python train.py --image_size=32 --targets=["pattern", "ground colour", "pattern colour"] --arch="mlp_mixer" --inner_norm=false --num_experts=8 --moe_every=1 --expert_mlp_ratio=1 --patch_size=[4, 4] --layers=8 --loss="cross_entropy" --optimizer="soap" --beta1=0.95 --eps=1e-08 --precondition_frequency=20 --warmup_steps=760
Rows from block 4 of a small image classifier, named by matrix and row number. Rows with one number within an expert belong to one neuron, the router's apart. Each number is 500 + 25 x the weight over its row's rms, rounded and kept within 0 to 999. All counts start at 0. Numbers have three digits each. After the name is the row's rms in percent of the matrix's.
Before each expert's rows are labels from the 100 images, of 14848, where the router gives the expert most weight on average: "strongest on" is what is common among them; "patch colour" is the nearest of a few named colours to the mean colour under the peak. Only what is clearly more common there than usual is listed. The data: procedural textures in two colours, tilted and lit. In brackets: how many of the 100.
# router: slot weights (model.blocks.4.mlp.router.weight, 16x320, trained with AdamW), inputs 184-229
# up: expert up (model.blocks.4.mlp.up, 8x320x320), inputs 184-229
# down: expert down (model.blocks.4.mlp.down, 8x320x320, transposed), outputs 184-229

# expert 1
strongest on: black (52); striped (45); teal (37); pattern colour: black (32)
patch colour: green (40)
router.2 099:542490452528514478474559480493561466513524502473514489508533501494502518485501495491459504479480537456491514498504485451443517533523508451
router.3 101:509486447485555508499526454521541473484497535510511470484491502490520491501514481484466461495495548488525535484472507484446506537509510507
up.0 106:478497540523506529498531484471539481531470489501485514508511483460517522463496486548511535502528508517513505533490495494538504532488445517
down.0 105:460500522496495514531444490466543474548479530531490471503547509470510493540499540503450471525512511470485532455468522514500477516504486505
up.1 084:514550450485508553521527563514525552518497495505505496521514566470458502509491484482486509516540520493482538505508448504515546504473506478
down.1 094:454486474492475471471493502512487460511481455500502517531480494471484531550506513504471504504515464470481521512476514477515475482472561481
up.2 080:490515516493502471526488485509467499508462507484518447544529517505448468465499440455524513507490502532478482475521518518520533494529513473
down.2 088:470522482513447484461486518501548532451536493488508499486457519518529547487516510539487484482479513500486487504479471473479481501515557501
up.3 107:442497574508466490488502491475470503498527463522515538484479500484543494505523515515506545514517503485492483471546499504474536513473471468
down.3 111:493471478503483494511492463499523489534483530503491489496565523481489495479505512481521509477476537517510518494524462495531493479516458497
up.4 093:509482504489528490497526534480502495491537495464521530461518464499516515484467482484511531491490472501475521444507522547510519462480515490
down.4 091:521500508515493455469541537480537543520498501457502486446498515525512511504485500494480500480536499469470481502494483518497527504501495507
up.5 117:523543467510515490532474495496466447498453463547499492499508517463498483469516503487471471489515491506504489491498533462501533513510462488
down.5 109:517511453527503536514436497513501496490515538485501471494501511505504495531499495511508495528500528548516476488520451540512521537524469498
up.6 107:523489492521511554485466460466457504520507473505505487514534499511459504517487518463457487473524549481475523532498512500540533478495476483
down.6 101:524488510522464506518517459527513520483471466513450469493439528515469470465476559456517439479503482518489495515489490513494503524467488479
up.7 092:499481508553472483495511504490510503515497489494472482468530540521491481469459532490521514505466513495525520476480527481541537527482472495
down.7 098:517517480512529447518454510472521513507437539499485520526470470484531498488479519446526528461503514456494475515480500515483466501502543514
up.8 098:506471487511467514554489458488512534465525532529491496514471507481459494451497511491498498483538479463505549473542480549498498512514486529
down.8 099:523496517478497479500515495518489521521472506517497524497541435468477508516489511520466485493507524498491482531498501498473548523493520488
up.9 091:493473524519484501513503471489516451474518525489531483500488503455559481536462493486487463524527471508542493470494496513501505517492495452
down.9 091:498547521484495489478513519472544501502483495497490542514484435493462471479493520447461454462540519495478524515500520518509506500506529478
up.10 085:521478556501546461470484558497501504515439516492498488476488469530537530451484539479496485481477509486462507458519537513501478489508536511
down.10 085:515523506506475490535513502507504498525515505489520529547521476576557501475499519542513484495522481504464523515487496550475467498542494448
up.11 079:487513487486498548539448513509464518545535469515525510526522512518452525552507518499498442483482476534502510508475526516496514517496470538
down.11 083:479506517461475543511491514542520490495525502471510491491500475490475492512495496472508492478493537556505499527482551481506491496484525466
up.12 088:467473508504480504502507527489472494519526457479531509502520497507498501532495498504491487510487490522435534451510475508537520477519509489
down.12 089:535480516493482530533486484479537514482530492476470526472510443507514501507508450490515524502499513540501530502501485520530516518531518497
up.13 094:535528506497497472521557495504473491515474487526491467531495496499440480471515503486471475496525509514517521488542526516546430513484508476
down.13 099:497484503501516495490488479510462474481551488533491490509479491491514436533482490567530505515503509513554494450497492520472488478513482487
up.14 108:511513521497520508539519461502519520519507467470555490469511491539472501511494472456526493546525517463507524514505477493528565477487502422
down.14 103:549497511499497500470442531503450478510432506494462497482489515465482526491506483500540476482494475472485509464520542474477513498524547501
up.15 099:520516493531519528513507509527507483518540503536513477501540482506483524470507465471515508520485503512496529517506523535483515500468479506
down.15 107:490484520479488529504450484503451529496492500484489485479460539541503523508502541504482475498501505529506538518504495496456512512486490490
up.16 097:470514525477475491492515470456517493520529509479484532492472468459506490512493517503499497521526483489464520540492490480514487476491518501
down.16 100:448549476504523478480472474494491510480493503530487498492511495477508470511484449475525474473463493505545479521533445538486527511500483462
up.17 091:486556569523450461535513484524522456465540501434480518508467543499539560508506474468510488490489558493514483504478503502521511529485495531
down.17 091:541468442500502524460510406449493499514501514500488518458542531480525489535487509566507452480469528519492496512509537508463570508501499514
up.18 085:506473501534493474492537502535527511541467539486538527531518482508483491482496497542482510505566489489502482465501492510489469476497502523
down.18 094:539474479515502522514535492538513474487581486482496505535457484477534503494508487541504488488467491475496484538503486522474496484489495500
up.19 117:450473494490488442530502530532518504530515524492509498501498474455490510514491499506494462493487530509525509521509516497544501498495483509
down.19 117:478487504473505512483442508478468525498497511478519488465530461459558509528468495553485519509484507496489497493477501516487503455505484495
up.20 106:490531509468502531475522476493517475551511521472546481493499495487476524472525489537437502481555476450485513495513506503533531528487486514
down.20 098:534513495493499491528530484479498561509479514469516508515503480506502491527480528486491494442533484497507528501473528534503484485510460513
up.21 087:452524534461495569536541538500490497522495448494498442453541511500527509525556522509532494506484486492479520539490531468555506458501517468
down.21 089:511446459477454498491486494490500476516522514472508470471469526487500494482451508473497463509503519526510512488465461559497506516505525464
up.22 097:496493491531495476526458492461495563512483505485427499501516502494511519477473496490494542503520512513493504522504508527502480479516504464
down.22 098:513463466499439523459528488451477474447497562500501514487469506500516474474537526478509493515472477567553463496527459465503515475517513515
up.23 086:538496518557476530506490544532494473544469528507513507486515477448443458497544527482491550466498434521503455513528489481483513488447534558
down.23 081:493452494471464496524535447509510473488509485507488478509511485502485499479489486577545472486508468475501488500520475493524502483562502490
up.24 101:531538487464490523538508501537524504490509510479509518472504516496510514475471496536463517468477497499482491484502544473475530473516545521
down.24 097:461514442517498496534501495474540505546540519527482529464511485489512490526493538477457500479471501503472498491512496477508464526506455478
up.25 082:525485560470518481526489514548542524476510485514492477494512486544500495511530466472547492552478504516521518531521527512496460507533491507
down.25 081:544537449531512487470514481450483496468500517501506496505492458530478507495483531433504496511500492534498516492503479502489493489490519490
up.26 089:478556517504489547520451511493499505515455475512485550545500491501509463483552508539546473510521506479476519468490496508519514463509500508
down.26 093:492498493477526483496437500518481493483486507505478475465463450516486544539499469496485528521482498455519480524493478489472522483426482490
up.27 121:526534540493517484514517461507496488513541494505473498493482510443499478471505483484515471516462485541461476478492549491549513483538491495
down.27 111:467476510470485499501514499494454537483493487527516492463501494516489536485501497479486502500511489497525536532511504481475470526529467509
up.28 109:477498523513520471508575501499541489497488488527490585501486496527494531526477562471421484475522459483512499498515503516474505460492439498
down.28 102:516503465490479489456501533465526542534517532543467481508476428519472495512500502498545531494511537525472468492443473506503537532471470495
up.29 096:522490493538476522499516535517548549498492486531515488495494505492507547493526484483467504532508463477456529491462488484463565502496487503
down.29 101:504447464594505485519495522472510473509540475479519485495497486538448444537503504548473533476546519493509469525505465505569505509529500509

# expert 3
strongest on: blue (39); teal (37); ground colour: blue (35); ground colour: teal (33)
patch colour: blue (25)
router.6 103:503524489497511551512520484525558532487487515446511491453509506505485512489490492488477472507498555495455548507514524491503478497505510499
router.7 102:475509489482529554512521460504558536459482526465521478458532517515498507522503478495488484490501520490460504500506473470523494494505532503
up.0 108:516519444516509467452483518480519537518519449464485529521517465464464473484452485441501492501512533503485512491550498478470516496468504501
down.0 101:469436533489490498527486482452471485465534486496510511516543428487513479493503519496480442559503472507525500500475452514503514457485509506
up.1 083:456490552512493460491476498496489499504482498466524482535510524510512479476477475502533506453499514545443536534571507504514480509480522597
down.1 089:487498530512495468519558526452502512522475495521551480513548455492483497489480503545536550512522472476502508475503484516515506455498509500
up.2 139:530532536511518501494493483487506475532517513531487494518470525502426437456508490514495507481516487519480492508500456515462494490514532521
down.2 132:517503497498508505459506480492482505481492506484523523479507515522501499510464479516514539482484528537520514520466497537515499529527521514
up.3 094:522500448536529530517507502513512517460502527516509529502526499561485466507512514465508539522492499485520470489484489492533471503499474478
down.3 102:480515525514522505515560518544502551520504493483436488499514446475522500481520467482497529508542517515494489490516487481483539517520519493
up.4 121:535462502500473503518470528490488504496477496516509452531429475518491533517500504488471507509513465505464471554513492511482467562470496504
down.4 112:521502504533515497462511488471534544502519488564507494488517509499556512509474494498524472558547491510508515505510540544473512501504510481
up.5 116:467477457511513491494486511483490490518519518463525475479514497457516538486491492543469479481487511482525466508537506495516520471531509489
down.5 113:472449508498531504487475492508473531504539522505488459507479464511491513504535481555500488536510541501507501497475513537485542486496523499
up.6 113:491462568503479474488513511476465473555499495466509527513509502475551500533531486499504501494468485500533511551492535518497491546506502528
down.6 115:541527535499485460495506501537482491524452471505511511473530503483511507515519540515534536498468508518528530519523488475501505509538516506
up.7 115:497484498525471479496494518516489498516470502540520535507535463485499480531487459524490499494529506486531492497486481531468484459496541516
down.7 113:506462502456496471500518518496518509523485460513508510539506453507480506493474519495513536603479506440563516509523473498498510517531523537
up.8 092:471459483487495467518498503482510512487491496522482452502534533449574510531475464494504496474487509505500484492529533502495479458517497456
down.8 090:506520507507511524494502484520471507502524496499495503488501562501496514516497488530510498521496519483489499476435522490488569518480514534
up.9 090:521484530519508463494496495516475499497470474515538515549484476488489546569524484507488496500491446500494483501508541476510498536532519465
down.9 096:498509480497500514487466476485456507513522533490509514511469530532516493503477495492498459473434552502475513525539515540505482515523432489
up.10 108:524510463498537532444495486487499516509478533509533469525505496496502493481542502541520557499519460514469526485492526516480545517467473460
down.10 105:447470500494549472481554525474520520472518481523513492454460539541479513494495509473528471538472476503526491502489486514549518481517528471
up.11 096:516483520527479505534487497501513503495526497484474474481508490492504487533537467463491505482478479491509500456483532518473486463531491466
down.11 090:470458466537539513503494507473473520497537505512483515484510490502509513489466486457512481495509513496467472525491515520458496499553486519
up.12 100:469538508522482507532467515548516516474505467549502539526450497512492515550491532489462533504519451516556486552514509529485427501524448512
down.12 100:500461485497502494470528488477531473480481510501489504462509464486495508550490526493491492450500503491533553554505496471515496479480535425
up.13 096:536504522515501454528515516511469490490542500523511542482495498497517474477497513483529498483494480512493496468489498496489528512510477524
down.13 106:471510479494502542495508508508542483495535490507466496504478502526493491515480509534476532503512480506499488495536491478530503511516516502
up.14 093:476452506529507510450527505489506484539498454534569491484488501482513494507486526509520522467524500530487576543495479519508498494476529471
down.14 091:474494506507488527520529479504471493503524508487478491527517538558510516499492494482506506492493473490508507446484522457481522475514493514
up.15 088:530479529537476462510496496504481489470522523506472516505446471460485528520539537477457478529534513525518538501533476500507505443471487477
down.15 087:484488511476497508473516516472524511527501520475456461503495498495508499521468524532483485541485545531508501548502513465494503484515488447
up.16 088:538512490553512500481500527485529512499508490495505529491503460495467508470477470522510529503520455482500541501487497541493507535527473481
down.16 091:512516483458492497502500441479495472503511503498514477492555501482541483507491510532440502497490504503452475540527432470485529485524499498
up.17 095:492491512527519497473490479476537498477515508501509552554459538494551522502491518509465485464469532513531510537491486505493505484530472525
down.17 095:526495513512503547462508488525478485517482480483514510488572479491508421457470484494497516506484515504463520491490510487514458480452471460
up.18 113:512492465485512495513533455541483494517518488559440500501486515443497534514510469455497523471507458519468518517503523484491483480503482510
down.18 100:478514497522496511500489494451493496509425487496513478479509506502444459473521519496482486515483503506481499534493515526502486478527521512
up.19 108:495549519491467500509471467499508445516450518476450517480553511530491531486519491503517547502474483456501474534504496521518539484465539482
down.19 101:479492520448476503511525514500529493546492494498509469515470489487508490515502436534462484565454483512476473504500522453508501450456506531
up.20 104:521496467490519445505490510493512484509509575522517472506513484482479494476524485545491470508504472499496488523523489506541478497512487496
down.20 099:524498520485491544539510500552476499489483502521500470476466480476470483473457523502550511502552520527467517501522540496533510503506529543
up.21 098:516498507511525533526523453475503494497500457539477508489498510501479508525510481520501508461506506460533504541491498497509529456528453473
down.21 099:544475465532504506485513514535506496477485524497444493491523499445548513539497519483488497512502502520475507522534495536547495519510489480
up.22 088:554429507483533516461509503534553518491510514532467504526493508514494517515506501479510479488491505544531459531500504520510490504491530469
down.22 091:485519502514518542497479535504500467553512508496498532538519482514479492460525502467529518506512538502498500477471513471500483443443511471
up.23 118:501506452484488521445521515481529466498513503510509527504493534468520506510512515503518500470503521515496492495524490445476508549508530502
down.23 110:511496517472547505527525472477518443452501497498508521481527516506479473497516510528460531534498475484519510536512530452487484522486524532
up.24 095:466514551508539513503526514486514457518516489494521487500485523477509515479468496531510491503488493453446521520464442517509479488530502526
down.24 096:543518492518479532510453535535505476504499485533487510505500461473495516520496528465492503510501531491580480499532491499469503482505510507
up.25 082:528488481516508560518502462469511494445457480476508471515499530506502488488511509526503540513496506494462502527515525473483475487512511484
down.25 094:492480490527517519525497499510519501501496543496491483493514553472543503551505530440479538477514473495541500494487500506549508528481511548
up.26 109:512511499506507508523531494503479495488461462451530510523496462477497512464514501555504487503492495544520448490546497508472498571506509530
down.26 106:475483474524519479495498488506496477528482505465507502532477522477463501520496479492511514479485498503486490529513501522495517524472460525
up.27 095:498492543466493483533490506496505468533535481501504500501504507495492481460498475486451541486505511507521501530523511481477462507506529543
down.27 097:481517472539462533508497507479474550489492474461486483492500495477497490519515486564474541553528512505536520502470476523483502483512494463
up.28 098:520471473539497472521504539501481475492544514503516517472481510514524530487531483493507470472535557526519487465513495497499467526541477488
down.28 097:493495485485507512520525508528497461525496512455508493484485516514456488514495517515514529509508503489516498496512482470502514451473454497
up.29 099:482505572482503540491485449500537559491532508563533467529524498452531508496486519486522496500493482498474531548519447487497494485468541489
down.29 107:514473461452476481518518489501520527496468594452567480487532489473519482542505487506491506553477510470527517511514535510483543510504448478

# expert 2
strongest on: wood (61); furry (29)
patch colour: brown (50)
router.4 098:513489496510521509436516484516521538454488516476469514525525499529487452527478516508501473509479547481483564525512477453511465491537489513
router.5 106:510479508501493511434504507521510514431490524513446535525530495557488462516480543502487471498498519494450533482532470469504474503546496459
up.0 086:513471506534476452488484470501516486539508489479485486516522456453528480470503539550477477508460512498515490487480495490509489478482485510
down.0 084:481423485525503549541478507466513510502528500467459512515489478496526431508463495513455490514528485500473490471495453515525494516523486487
up.1 117:508481485506494512560484481494467453463565519495560443459501501486480490505473470522505501472485531488520479496484520529466491490459455470
down.1 115:496458504440481456514499470491491502460491518497465472494518521500519501493503518478501476526519496525536504526461503522494479438528521520
up.2 089:529523483498481476500503487489459538474529450505492459463475547526516489488513508480489502498458471514476499497487441483537507532503466536
down.2 093:499462510461523489498505477457474488468518548454471504507487540470481486520448449504483514525479535484480494515558496522526474464503564485
up.3 119:528501507476462473471486471517551544473537496560499517544531508489484548495452501497505517513519489499526495497506475487495466500500459535
down.3 106:524477484499469511499489485489542533501498458466477498478506505520527470521511482523515502489531473497493497501514519518524517510509523531
up.4 125:499498450454515445507485500510471508489527482525505479479480506450478470515522510525466496498487537496516509495514485520494529499513503482
down.4 136:514540501461516515457516509513502499515511558487527479528438502482461502536520498484506524481481544491470493488517461494503500545486490509
up.5 102:410494508512490506496498478505507493501567534527530553480473479482466506506507515477480467494495485478527520491465491483540499512518491522
down.5 109:544525498488510454530530475474516518494461503509535521436491518559501488544507459493511461489490500488491487514486504484502492487531499493
up.6 091:484509503503459534525461517469493445485493496492443470504483475482497504445527519485497473463460496549493480500458472478494497495484486533
down.6 090:478478495508468536480529476535516516494556524499532477506473516530477490463475505518469513516493492498514485457522500467493511527501482513
up.7 100:532514495542455504501507489512491467521491483515528571491461505496512478500510529572516526507484525484493516479510482500527511500536475500
down.7 094:506528499523468458521482546477539467466470524489482501504444477535515520496542498482526483537502499471509523491498537519482521535492484525
up.8 121:458537510484549488464548501497483479470462509493522516511508520450518510532519485501483526487535465467544521494520504495528494548511487536
down.8 120:517480470509484477559524511479506507516502519491443457484503518464515484498489538471456526567525502483482503521495524477473500513472531535
up.9 102:485543524464505514490487530478500509536487475466524490513464460496508519491497492451471553475489513490497516536479490540491499500471511543
down.9 103:486509483532530464503465526461462495477542451487495500512486521521522461496467460535469526491484515463500530520489502480500496496571492493
up.10 111:503511556469513488507498483541465542501488498504510529500474485488538506514475506506483491491533510466513523482472511523478479508464488467
down.10 120:494522495531499532471537509486525518558548534485535487481482511457489475505535522512495507552460546501484465493472460466534494537499506506
up.11 092:488466493481496503515486485531509479529470520509484489484532542536478487510514502541475499495522509498519488514479512506569455498520507512
down.11 078:464486513470478484482516512528496482509483550506538513520497514500521513524545512497489492443523466485518509517501533467488497478489489500
up.12 103:498500454514484498507528476510509494513459470517546471476518494525507499509507480464505503472479491490527483519504495513514492510524534506
down.12 102:514495513534468470556443502496545487506473477483503485504516505520534522463493518536528490493539511512481512514447515483464546509476504492
up.13 112:456553541538479493500528464509482511504523508503517485491497458532518570428445503510536493486483482502518525509508474508503504532476538503
down.13 100:481508463477492504568510497469507455466484517501498478460519469508523469472494517508448486527474444481504491516505458477502495489478442501
up.14 093:529526537551510507486467503459490510535519483514475501471514463587489540503491471514488519529520501491507511503501472487525495496483516472
down.14 092:515444523483503502529520491522458524479552489488508522496532478513489467500485516501494490488501526502506492513514470497533541525484533450
up.15 081:483500499502528529489468499494436507515499495500574555525525497527520536504489504524481439512522505511520457473496485528495546441528504457
down.15 086:492523458458474453500513536507483477446509505552504521520523450530494480491559524472504498491462523502475493513500494490525494497482485514
up.16 095:492483477497512502486523453524495491542481471528468458541502522498473548485494533485504483545508468507537469476475462488483497503498510442
down.16 094:448521536486481465551475491513518503486516514463482519468524485507537489476483529493501506422528513517489508509516528495494473482470477466
up.17 084:465499534524490494461494490485474519530501500504475502503494525510494522539549443518489514491510485537521482547489467477500443492504450510
down.17 087:544489479436484538469455520499488486485515497523484537489477514481478515477499499500503479501514443459484505529497511518493490527553550427
up.18 121:481483487499474466539496546492498488510548525479531535489453508487468466509515504514492463497478483529533517492490516430464523518539513521
down.18 130:455489534508461489530528552509476501517495485505507554480492498484494476488501485542515491472473508511504499470487478487460470484550470479
up.19 113:476478502460487489512507548482469480538561534494442508539498477468536481477501510501484523475562500483560495530493530463516518476512520493
down.19 135:519471507504517481473501506495542505504509473503470526537533497520469481494525452490519498511471526483532505504484516545537455520489510521
up.20 085:520473501458506458495542512506522506524512509544507498549507521499523479510464477507516505496478503493476487478495486517444463504473543512
down.20 079:468500488549524551479519538517531503490510487519525486479483492512486507515517506503526495504554533496462533532555496543505510493498540507
up.21 083:476507512538481536534482524494561526512482508501500507526519556496520444518485517481505552528487522520523488452459533521532490507518540538
down.21 083:510532488536494509540503513511502485543478542488526499453460454504511497508509504517497464530506465536501492461508499474502532516482433504
up.22 087:486501526503540518457511491493513478496508464470516498535506489529517470526491471510472543494528483508491468497454467526499455517526515518
down.22 087:512467507527508499547526526501536493525485515505498481479469518489506510451497495482529518470491497521480521493505482426482529499503482466
up.23 106:509491524490475473537475478505516509511516480520508499495499530472496515484506528513470501463523544485462486502572511476466548458546509506
down.23 096:483518479476482532497490532497467512482503519494483493504511514492487493540456482532510491514491501522476501488438486509457493477455513523
up.24 106:486489497574470473553471491543496511495494492550478535516479530510444494519481501484498491516467485510556503491481491497508496510503484499
down.24 100:413537528504475495450457509538500512507445478481508529508545549511520505490455454495493472506497498439461508427504520472507507473546494503
up.25 110:550495513459480503493501466488486527534532530468533457528470523491504501498508467553499529527472495478524519529489537516506508490491500503
down.25 120:497527507553521497523539518505467503485486498486511489519459484510543507514510490448517457484513496536489522496502541492470516525510519509
up.26 101:496474528489477519548490514495473505514504500530516508486536487478521493451466489490512485499480482488497488468492519491487460461492534540
down.26 099:495496519521512468491531489507457482477492563472494464454533509498545538482493510505490442483546449500483479471506540512465514510514515497
up.27 092:528500499506518531499483508500503522490500498480529507524471536479471487534490474520503488532536525487477531481499500541498497476498494490
down.27 091:430454463517524501475507491515540527489483495566513503472508491543476520456489502474489511464473491472490494490505502459544502536515474503
up.28 079:529521476477481513538488493485438519494495522535518531471496482448488495492470502495528478506523499468512503503476521488456485529517492499
down.28 090:458476479493522490460508514475505494491469523494522545496514565512516480505511466499507532440505523468463519513511520506516501505502531455
up.29 084:460480560512486470511543495487536477482491485517505507514476516474486522465489477509520474532465495499484510507466515551518487476507473485
down.29 094:506534502498558551516483534500477491483487493566491494444519474490462485474498479487485518504495533478539498508520490452545509500503532513

# expert 6
strongest on: blue (58); purple (44); pattern colour: blue (42); striped (29)
patch colour: blue (54); purple (32)
router.12 106:512526487504489510474526464506496494496526497490471513512542562479481519480520499490495466528508482510481495513532475501525491484441470497
router.13 100:468510487483516490505504470490499478492538531508474495480530527440510532488529493497453455515492520478518504503506461481532486520435510471
up.0 098:529498514482474565501481519547538507515501501490487493484491529504538491512478504526495542511495495479476520509510490457486456514505518483
down.0 103:522469507527530475498470488512489553543502511519485480533540540543523459463477478484493515504503530481507472507509513508487519487506470494
up.1 102:496493455502500489473469472483512507476523521470481519510524532556510509504475505513514499486496508500533511472471474513453507507526528508
down.1 103:538487487530497519492502530467488520517512487472486497548497471426500538445516484518483487500513506533498528526500478506517520498518483509
up.2 102:500542495494498522517503445484516501491460482534503451489502529511564459568505480488502471502521489490514509513498512509470442489529497432
down.2 107:493470492551482523479516506517580514520543457550509488519497451528482481496558492472521565495484441468506510490494503486517529493500514495
up.3 117:488481454485509501483477501510451472516514510540473499477522444502469450467525514481484494483500470500514512509500488504480478457496524483
down.3 104:516532545533499486492528512490511493507509457528484507530458454560480501469489494480508510498485527518517484469487509499470525511486489542
up.4 114:508523493532527495463503463464462539509512505494487524512529517474501447501484446491533484499515489505516537533483451524503484479506472533
down.4 111:470469545520490503527502496514498476535528502477527522474479488504494508514507532544512517486488457528470448497485525529483514541514542504
up.5 098:491527526526511473516510544531444544504520509532506529472459530529485494532516509469428477499490462517533549490481474534498484496500520482
down.5 093:493483484510499492486523515530513482495468523479507501478469534467448520495540463526481479491489507482496479475486517484527497504555457512
up.6 087:432499521502483517496510507512521500528480513477480523479465538476518533520517497510482517491515491458513506481497506500488506490477478453
down.6 090:513508494499488510468522488480523502518499515489474482472491457460480463482491492483508473518444555539495508506532529530494484438494541476
up.7 091:551502487516465528522500500507523506521460511530533502494516503522511460511546448513565500506505469459515523497497467486506492514477470445
down.7 095:542551528471524492492497502497532533456487512540473528460506503490501520494521520516522503486471484528521461503482500528510505464517524499
up.8 097:465498477473531482514527490525532517490497515479528490494545525523519493522504473501458472492539487486529491498423499525509493502534526528
down.8 094:529494500496515513481476516494501501495468478492521485521484480483502544525492481500531516499481531469504525479540473521459502468461468485
up.9 099:482453510493532509528450509469500485510480532537487470530505494454507505476543498501476519504477499482518474494439487501502510526457434516
down.9 101:470506507523524488519483467486483469513510491541503499471522456487475496511488481508503537515537486483558490502549531465432554516511478539
up.10 082:516464486468514495496503519513493489506494529503528504542464488474500510471516479536492512531461490493520543508472507488519496475505507520
down.10 087:526475494547541471479497499455508483510506481477467520472532439480518517503521502558436519492497510505509468517500493475509498531495496521
up.11 101:507501528492498473515490530490501500485525527489478468496470476496456496440506494479477484487498520496475458511536526483455532498516535507
down.11 098:493463469480529484512553455502502495506529494504539478497486583472474550533503496494479539532508524476537565539502462499515494497475508535
up.12 104:508545507520542451473458518497472509524538500494458459462502510497511531484537538519513421505522495517489455536484514482509470521514532507
down.12 102:498489488485488511528532485476570504472501476516547494512530501515564510521481487469479501466484532475487496501499522495481499507479482528
up.13 102:506531523485507533517502559504511500522469486508480542480508529467478501485498484529492519518531488506480497486514522513466470495479521514
down.13 105:512494441510486464516470492511522507522512516506505483525501486470487489477500508440471471518499530470509483491495480487481504473498478466
up.14 107:486519524505516467512478491495504536496481475494500474509467456491525478488474541502564463488461530520482470496515482512458507520489537481
down.14 098:435477464528495468527520509514512476524490479520454518507442486435501522496527486473485524457510516484459510464502471529499485505474482523
up.15 091:467524528467520533503511533497478484484466510493511485509488454483532491483510499516479496501507498489494501504491524473463505473476502501
down.15 090:570521474513489512525452514550483489556493509516499533476496517484510490460501505478503528458501503465522499497559546500500512498488464532
up.16 088:532515475548474484483492489516512478484537509491500482476499500548502464524488498479525499475485494454516511470495507525506445513464480488
down.16 088:482524504442511487528529452472495508481521514489536504464479601483518510464549545544486503496466464520496500557498442531500492505497498450
up.17 113:479505451483519527490532460520496510519484515528521487468528492498522482573520536491513477525490463519497539489517473472498479555482487476
down.17 108:502548504493496473528493522504496571497505446548527468492461519509453493538482475515484475549516490517491513467493498518494491539531466527
up.18 087:505498497495525523476483455449468540508521482517497504528474526497524500571560514519524523502494492501541485516462468478484502497499490476
down.18 086:480487464497491495531469502515480495498499489562508500496525456505507489503495508473510497448480494481471499501472467489509465532510506503
up.19 079:500517480523522491533509484524486530557482521490487487465518523475509500508491496474516491522485484524437518492510510530511520517503490478
down.19 085:530506461502523473521489536488495505486545506565550528490511515539523509517536537498508479481488457526469530508508473548486509479501508538
up.20 079:493503479508575523588499531518487491495490481507486509506483491482496501493493493507497526525504439496495464465494533471471518469494513496
down.20 084:478488483525506500493502510495505493497485515521518517513476434536477505538496495461534472480516529517501532545522523489477480512516520455
up.21 077:521487552490507502505513478542530494520510510521487452464498503507541519534543486542497534536481522511491488510491492462517501462504493519
down.21 088:516541513496543451472464504529491466506502498543521515481488449520502522450507518468506494490498501511530487491500543478454505516480445505
up.22 104:499499542511506431476493531553494483499531486515578540529489482498493531537485483490483460477524457503494519526471531470472436521495504483
down.22 105:487547461493509457509478491517485491501493519456469503494490523481497447500509489445510503519487518484455518485477546533530487486507499490
up.23 086:495488500497472486510503481527529468503495481522526493508484498478512534459481468489515480517523491509538530470450520502522532496486546520
down.23 088:497473516497532529462469532483532453481496449453489513479496489525526525508518492493522513517461519542518463489499481483500462559473523511
up.24 098:521483520498517499498475508514479451490460509487536513516499472476487504523503500526517464497520502521497484511501501505493515534503506516
down.24 097:542510507499499539483492499528538497481487430521486515469550506492518490500538520503492495465527525505437502542517526492500511495499506479
up.25 086:501509503537518490493492495496538482481480474511481503496483504477533474512471538504479515516518499455491489481513496475495513482499499504
down.25 090:507549491498539520533540482523492461521505504469529482480467522542523528467550486485512524518466482506495488457494510470531518506545523467
up.26 106:512524555521527475503494486498475512526513509547500469497519518489505480567491480516556503496496488482503476538500523504492520473508516478
down.26 108:495466470495520496496506513518505531500501538538490489513468516507508466538504506483484504495574496530516505517485536521468508454483547516
up.27 091:521534499546547522500481528505504524547468504445481510510489494492557518523465519525524506537540511483531490491498503553461532472485501512
down.27 092:532512502432506470498501470480517511491516480517525491490500436500497532499482476508515497509492513521465499493511475476531506502526457491
up.28 093:477496496519491499517490502475482533495524499495470519495540515491493514489497500514503490514543495496498472516516508496505542526512509509
down.28 103:490479466510523518503520496500506508491499497516515512497499490460475501508485480491496559498527470479483511506504474505501554540531474501
up.29 115:496550507500529465471523498507451537507505498502510539510490482483500480497505500487419506541457499520439547498487487495506486496526516501
down.29 113:510474475450489497493516519508510488449499519522483498517500511522568511501502529546492468487496471476484472505508520496516472508501489509